Weights of a small spectrogram enhancement model.
Data: trained on simulated sounds of rotating machines with and without faults, 39062 training examples, 35.4 epochs.
Rows from block 7 of a small spectrogram enhancement model, named by matrix and row number. Rows with one number belong to one channel. Each number is 128 + 32 x the weight over its row's rms, rounded and kept within 0 to 255. All counts start at 0. Numbers have three digits each.
After each channel's rows are labels from the 100 clips, of 14976, where the channel reaches its highest value: "top examples" is what is common among them. Only what is clearly more common there than usual is listed. The data: simulated sounds of rotating machines with and without faults. In brackets: how many of the 100.
# convs1: first pointwise conv (model.enc.2.1.convs.1.weight, 192x192x1x1), inputs 64-127
# convs3: second pointwise conv (model.enc.2.1.convs.3.weight, 192x192x1x1, transposed), outputs 64-127

convs1.78:101125178166158107187080169093190113151121100075127158145146103138132126106134087161166074164107246124095130148151135125099125143104124111113124156147104124169138072117109184191139101146132118
convs3.78:137134144171159138126126172145114103111099109084117122138153149133148130174126105142178127092173139124163136153163114150143120135100094146101165106102191181128105136145140125184149194124083174
top examples: fan (77)

convs1.20:096114146151108136106159115112122110113167101113175135102128172093122099120093123115129139110137166062101153199127170157126110117111151145117123127103159045175149103136139130155161063121115161
convs3.20:174108121114208116159187120106097214136103100085101183147097108096165074156138118164103079088143131102177107095116126150120121081097145108102165164184172123103065125103103138135122200127096158
top examples: thin (high-pass) (40); rattle (38)

convs1.61:146136032082091078148110139153096114093088120146130123107108163136097145100092147055081158109129144170147148150184130072141112156187116129144138142137140078092082105134100131123081088162125186
convs3.61:134126174074094108119120138118102151130106121116148123132165205101145118128164073153153079082117066130171151110131215116120132109083156114123098138156140117106078106118108147137138183063131112
top examples: gearbox (63)

convs1.14:150103152136149095125130117108094115180167157117121134101130116145149101096038127134179152095090128069125182163169142150087083185143132122166186167144101173096125087116138133084112153095116109
convs3.14:095094085073081183121030132149139119176096146126123149064102121136080150102159115155100140172084147080176173106112115114120142116177135094098138157118123110163149095113117118143095198191127120
top examples: conveyor (36)

convs1.37:140151058137133124153138161095132156116086046102116151139142115134133117140100119077164132145088097108111104115143141145157135145140081131123045143163146156136143113113092145148132137171141137
convs3.37:082112126146145125123094135153142035117132107159159139074091107119141090062070161130134076181146109096158120122160151163194119155132103075068092121101127101113147109171110126128050094145138100
top examples: speed: slow (63); pump (35)

convs1.9:158129243160213096140133122141089147177146163121169077118144112123145061132120127193104151102126094099126076132160124080145160157125160134133130104136102104135153111131145072134118093104151148
convs3.9:149122152069132065134108097104158174191129168112129077170173090119098217137143160093104111119126157180128101155139147157104135138168076102173181185130076113139211108157066081152116079127093147
top examples: fan (42)

convs1.183:141091077152155145126112117163147062123074158117113186149127159141082153141146105119088170164156137151153162207149059136137090153154131089094066095137085122113166146059117123081168092095156113
convs3.183:155108165144100119142130105109158121159145104119117142120132135105134137126105131146110114139099177107196102136189088114143114123098123132158179108105164131037121137108162085167164103125161128
top examples: conveyor (87); reverberation (79); text has "room" (79); text has "reverberant" (79)

convs1.1:113143138127107135091155125158148147133146059181167136136100133131169199078058092201083163169182169119128144129128151102100091149116127168104118143106156078174158149114063119082138171127198132
convs3.1:086079130073139136142098135090119112114091109145112148189149171133153165118158132111123089123154115124146139146133146172092104111111095186081120162153172187152088136081125140120145132126070195
top examples: thin (high-pass) (73); pump (59)

convs1.4:128109194161086105169123082136139164124177126122143103140088115060138162142168082135110103168179110152130145107126158167117098089123124103142151122131104136146186109095096078130103018136158086
convs3.4:131125163079124131116090129139138169173148131132127148135103127174127149156112131129132124167094071084120097132109120152115176143135100145142141131146084131206088088124176129110117166158083081
top examples: fan (38); rattle (38); pump (31)

convs1.6:113126125156093159086134092155132135146146146112068117124112140134127136089238085191124182129145134091089116148249113122196129076131117139097100103104107094102171107079153100135151114146164138
convs3.6:163122117079197125090158137164138128126124096142129147166154073124164158061199141110128170130073155122129155063064133131140152076065107075086120141122102106118162106136158160124126156098105119
top examples: speed: slow (70); turbine (43); conveyor (34)

convs1.148:165188151128161119203083095150145108113131091125161155126169045109082111101110050124130112079113083062116054095095149087137144135079118117163122173135102146116126120151141125124147154152120189
convs3.148:169097132143123140132130098093133156126083129175143087178163115091079173115119078101111082111161122164160102125182150100120142120103089181102174060161134079136111113116170110093137127091136137
top examples: fan (70)

convs1.143:130141171139143191089121127139117177141182063098115087173110114107067185097143114119140175130101102167128126161102088150165128102110138190145100148167123136107176062164075112123133179154149069
convs3.143:098118110087166155106170169141117163178166107137124159133116159095099169113151182169097170100150182092078084087074115106147156097139120146104093154131161131194127124056080162124090181147110104
top examples: conveyor (87); reverberation (70); text has "room" (70); text has "reverberant" (70)

convs1.186:132098123112105104143126090165116079082154137099108129151145136159094153150102110199138139156113132141105111073122118202139149100090179128061123135133160108151105136118108091095089157079153184
convs3.186:093180138105165100115091139138178170074148088119128109143108091154117138111170114074122142082116073154154117124146123139129108121142135145093157113133151129132140096132211100198096092131188202
top examples: fan (36); gearbox (32)

convs1.76:188196150121064150116163139157131131195088111137135125143111181094068112121120173154110140099091155086129118133203112107114099094159142148117119178127162247106120146128117094166131060137107170
convs3.76:095145136157139136169111178072105137122148136185122075141103085111147097159164161116180135128123100098117137120146109153146145142172121221168107119181181105087116042104079106127177143102162161
top examples: conveyor (52)

convs1.39:131137104108141118191101158089128149060111118139163142098100100151077159095138125130173148122117111132142157141141130141135060136062141120164173140096130175083078147106091144177107095132138122
convs3.39:105122156145127134173171082142132121157085159122138120147130059159117161123100081154172110093149135086141157091136128134159107092134160133158130122138106132128144140141185128192115159183144111
top examples: piston engine (73)

convs1.173:150105040138171076112116095128175099038139206053133125124111133194099119143177102152165162152059094158096130111142114125156023106162079091099122126150080136130196126170084116126122176139146148
convs3.173:101099132156102116155111093132152141146188128164152118082118124123118145081174115106119129107143145075162117104137158181157143154089111103149092193144136081119084146117079129186113101110108128
top examples: reverberation (71); text has "room" (71); text has "reverberant" (71); conveyor (40)

convs1.145:118087111172125143133181142164119162120175129120183216107069147152099107149078074194107154129141167142199136078110124059147125124140138129098192143146114106140145100116143136152144154154138134
convs3.145:112211139156116153135117116129167140139110203181111089092114111119155176101088178171140179087124128183142143124075110155100132145069146092139140090106108119102079131172085145181097094140126121
top examples: text has "room" (65); text has "reverberant" (65); turbine (61); muffled (low-pass) (40)

convs1.182:129153122137144141145145203132191127136117087109126142119199123137139144108138160113137143124119113172109109145148102137157130120158119176124118116129072107089133093112089147127131133098127071
convs3.182:101136124111089079112104124082168115089109130135140135079157173151135173128121114161127159127159144138123147162158124044164126123174113122111142103083081155113118088130089068113120060143166088
top examples: conveyor (54); rattle (35)

convs1.38:151151082165122096126142118127091142152113157108129095110132170139127143144142118143063107137138181112130129113120129176135140131136072121091148149178158107093090131094073079089181169202105115
convs3.38:122173142159114133097152131173179124143132122043105108114106164126115119108159110141084101140129160102072115106133169148123092160092102084090148143117161126112167090143094167135160068067146119
top examples: speed: fast (73); turbine (53); gearbox (36)

convs1.19:144131108116172124153116106110156112185092097105098131115197109142071190092112126200123147133125167144142099074105127171101124049208191125154132113127112148151050129133151146123102149113162163
convs3.19:109149198102137139120129220153080107170187106128090104133145163188105129154116122131174148088111115137122154123085104099153132128208099124149115148128153176183199125142091124136111134154114149
top examples: reverberation (63); text has "room" (63); text has "reverberant" (63)

convs1.64:131104187183138135120126124108139172132109134148088137197091176109163142131163115143167090210134135115114146086052161084167079097087094112113174160126105126150100153122181120045159124071184074
convs3.64:114107019075162140108136132157082119223160177158133125157135106160079146122140100086118121130106105141138128166104144203162129169161126066079136109130138132173058138184148182190129142095123160
top examples: fan (91); speed: slow (63)

convs1.24:111110202155078101144059146088174118144047132114193130138115119124055050118114137136144152141150164124114182112128087108172132101063152177145172147097105142140175152139132091118115078142122123
convs3.24:106140124136146142145184118112111195119147117154102128117129122164119127118159059137106145111123103149121092182131099075154085137144156128178126074113078088094179171086117114095123150118099111
top examples: speed: fast (72); compressor (52)

convs1.32:210156130104122115114102130133116087140162168113134160139148099100091120059093122098106167120171093168131170188094163119126155148117115068107162133123164047157162129079187136151198170164096109
convs3.32:073070075119163180094101159145139096097123127149155130097059147114066103104049156142117099194165094113114179138138134089113151134174102094125127172111135155093157096109137119071144121207092141
top examples: speed: fast (60); electric motor (58)

convs1.42:092145076107120116146089141166085127146147146168161139102170166114112093102146117140117124166108145105118149128139171130010130158149126171150154163113110142092101114119089121168067065139132178
convs3.42:179117128112124109223144123145091107155096107164096154190143081170158120114145108142127165162126110081112124089146157189125150166137130160173100139161099124122155144163156100144114122116172128
top examples: piston engine (74); speed: slow (60)

convs1.17:113121079135142159101110099166095117121145121146171189131147225096126082186100153173126175114168092169052103133142087146086096083180156070171098130096117106113200132132154177116102073078088076
convs3.17:134117080124110121126098111114068139101138173126143167075184128155079102095150120119126052103085069055137126139059139158085063090103127139062102146136102116122074138137120192185153157051131114
top examples: gearbox (61)

convs1.144:144150112093182135122118165117169129088094089132081056125135133130114135166124148137126115170119088066069074103154152117156153138153097096105071143174141141124077123137139137129122176188075101
convs3.144:092120149140102083124201151117147108073072131112154058096119185123118098164191164113151131119119152118163147117127150134134156106123121084132156105141107105098114051106132096128117151126098149
top examples: speed: fast (64); piston engine (51)

convs1.28:147125125103115124103088148130099030136139190147126178159196171137128125091101134112115106120110110129118132117133153197076159163152132069095118115125118108165076149137145144101081171087138182
convs3.28:130050107148139211136169106142122211056134174148116079146046121136140083132144171124113078166137126113141087112117120161094120126074159091134123112113158158214132140148112114136122104123182116
top examples: reverberation (63); text has "room" (63); text has "reverberant" (63)

convs1.156:112170077132095154141113108085045111146127107127102111142106130107128098085068137138088134098109104133099111063085082162126134121100116146176135138129132134094150129124152193153157098140142079
convs3.156:194098162144133075141125081097159143135074128105117090128215105136122132086173076127085149124132085143149108128121165111146127110102114205151082106162154152108097145179152090120093078114159102
top examples: piston engine (87)

convs1.163:067175121155159065135132140118076087155117054106126145108122165132108191111101187178207106081131094110186110127127119133115124155138105128090112170177169104135152136139116154159159116151134129
convs3.163:156107109095110099112116123151103139152146141104126132184137147123120092138112134023111130095161151212125084114139132167110109141141155159112083160116116162118077163115188145065137115189120127
top examples: speed: slow (60); conveyor (46)

convs1.11:102069140118064143074125113121118097118106151152162137187091100107155228066123119102093132082142135152127142087088141153101143157040101147143065123121161146118121078098149124177116204191137155
convs3.11:155216097157149136135129140087158135013092161127081140090124076146121167141083140114172149114096127104164091141150081114148159116100150134141120116135122174123111097136140093096133132158156145
top examples: gearbox (36); thin (high-pass) (32)

convs1.40:118096101167152098131116151098110162112116106142114148129147126094101125114094088188161169138208150075087133140079096136069074141107106126164188189153124133195144195183101134146117126110137106
convs3.40:173135113201134084133119114073108132136114103155096152157130152132062119127121141086124157120138119134148176110101099092157108083161111116150036098102148145092067128128138153146108167128103120
top examples: conveyor (34); muffled (low-pass) (33); piston engine (32)

convs1.50:125161153131113120122143139156183179157076152092211093143062143106064067182143076132115088194100161086107100163070119103144129149158139118113137103104155171160190094141140100120125159155145175
convs3.50:145110176027165121105157130098178117145103108165102125159161100111181105083137151112176152150122118111067133148157102105141105124171099099099161141142178132116082039085103067171145157098130095
top examples: reverberation (64); text has "room" (64); text has "reverberant" (64); thin (high-pass) (32)

convs1.18:180127170139106147144103138143151164183094135100173104126113178126125110138137169119093140098136098103167170107185103189109119206103129127113065113141139119155138094089101148095114135072157119
convs3.18:139139099136114146085137104153146100145148130122135126153100108196148079132110156133141137089134142103094184114077120157127133078108126130121098112101189096161133063078102145157131197155081066
top examples: conveyor (77); speed: fast (73)

convs1.188:148142093073104153189143123138107095174114107131112147146167134119184131153110166123160088171124068148088132128105136138139090121114131134140086092124198146148168124109121097150142120093184149
convs3.188:148179129093099118170146144126174160107105144126126123148135172116154134157179162104101146080129105120137151120071105181156083166095159121112158107130156107125219091171189123130098083107115083
top examples: text has "room" (66); text has "reverberant" (66); piston engine (45)

convs1.73:163143089135134085146098096161130103139082129126088156112123122158111137156072132155120162077044122079146120150209106121103191194096111126189118117159134091077154147168114136150157146135200122
convs3.73:097185137155127145106080108122145106090126146121127156115124009129081151033082138132113168166127146121104160077075134108141132100132095099073176138090153129194191122129109116106123126093077103
top examples: thin (high-pass) (48); turbine (39)

convs1.84:131165116115115128158104130158123132119159166107145132232092088104151126131072107140119115114120142177139180067076149101071121140106133065093141138141119111107114124123092144104147100147123081
convs3.84:115078101166168125197202165178107145095123137163125135127067090110149094123148129111146113088175094102080104113122137163138189181120129118123134136129085122072120126153202141123123115116157121
top examples: piston engine (33)

convs1.142:070145102100127199108175174078097167130118077095138173105117167144094124108147152071137154171081187147114140057097097122136123136110167140158120181177119148143100083091155112092104159186197154
convs3.142:055108134192132156178186142099106169092152183138151194143148143145152115125136066142142133112077154089127131165165136095118142160154154068125104172159129119100109151078145104141100083108126153
top examples: gearbox (48)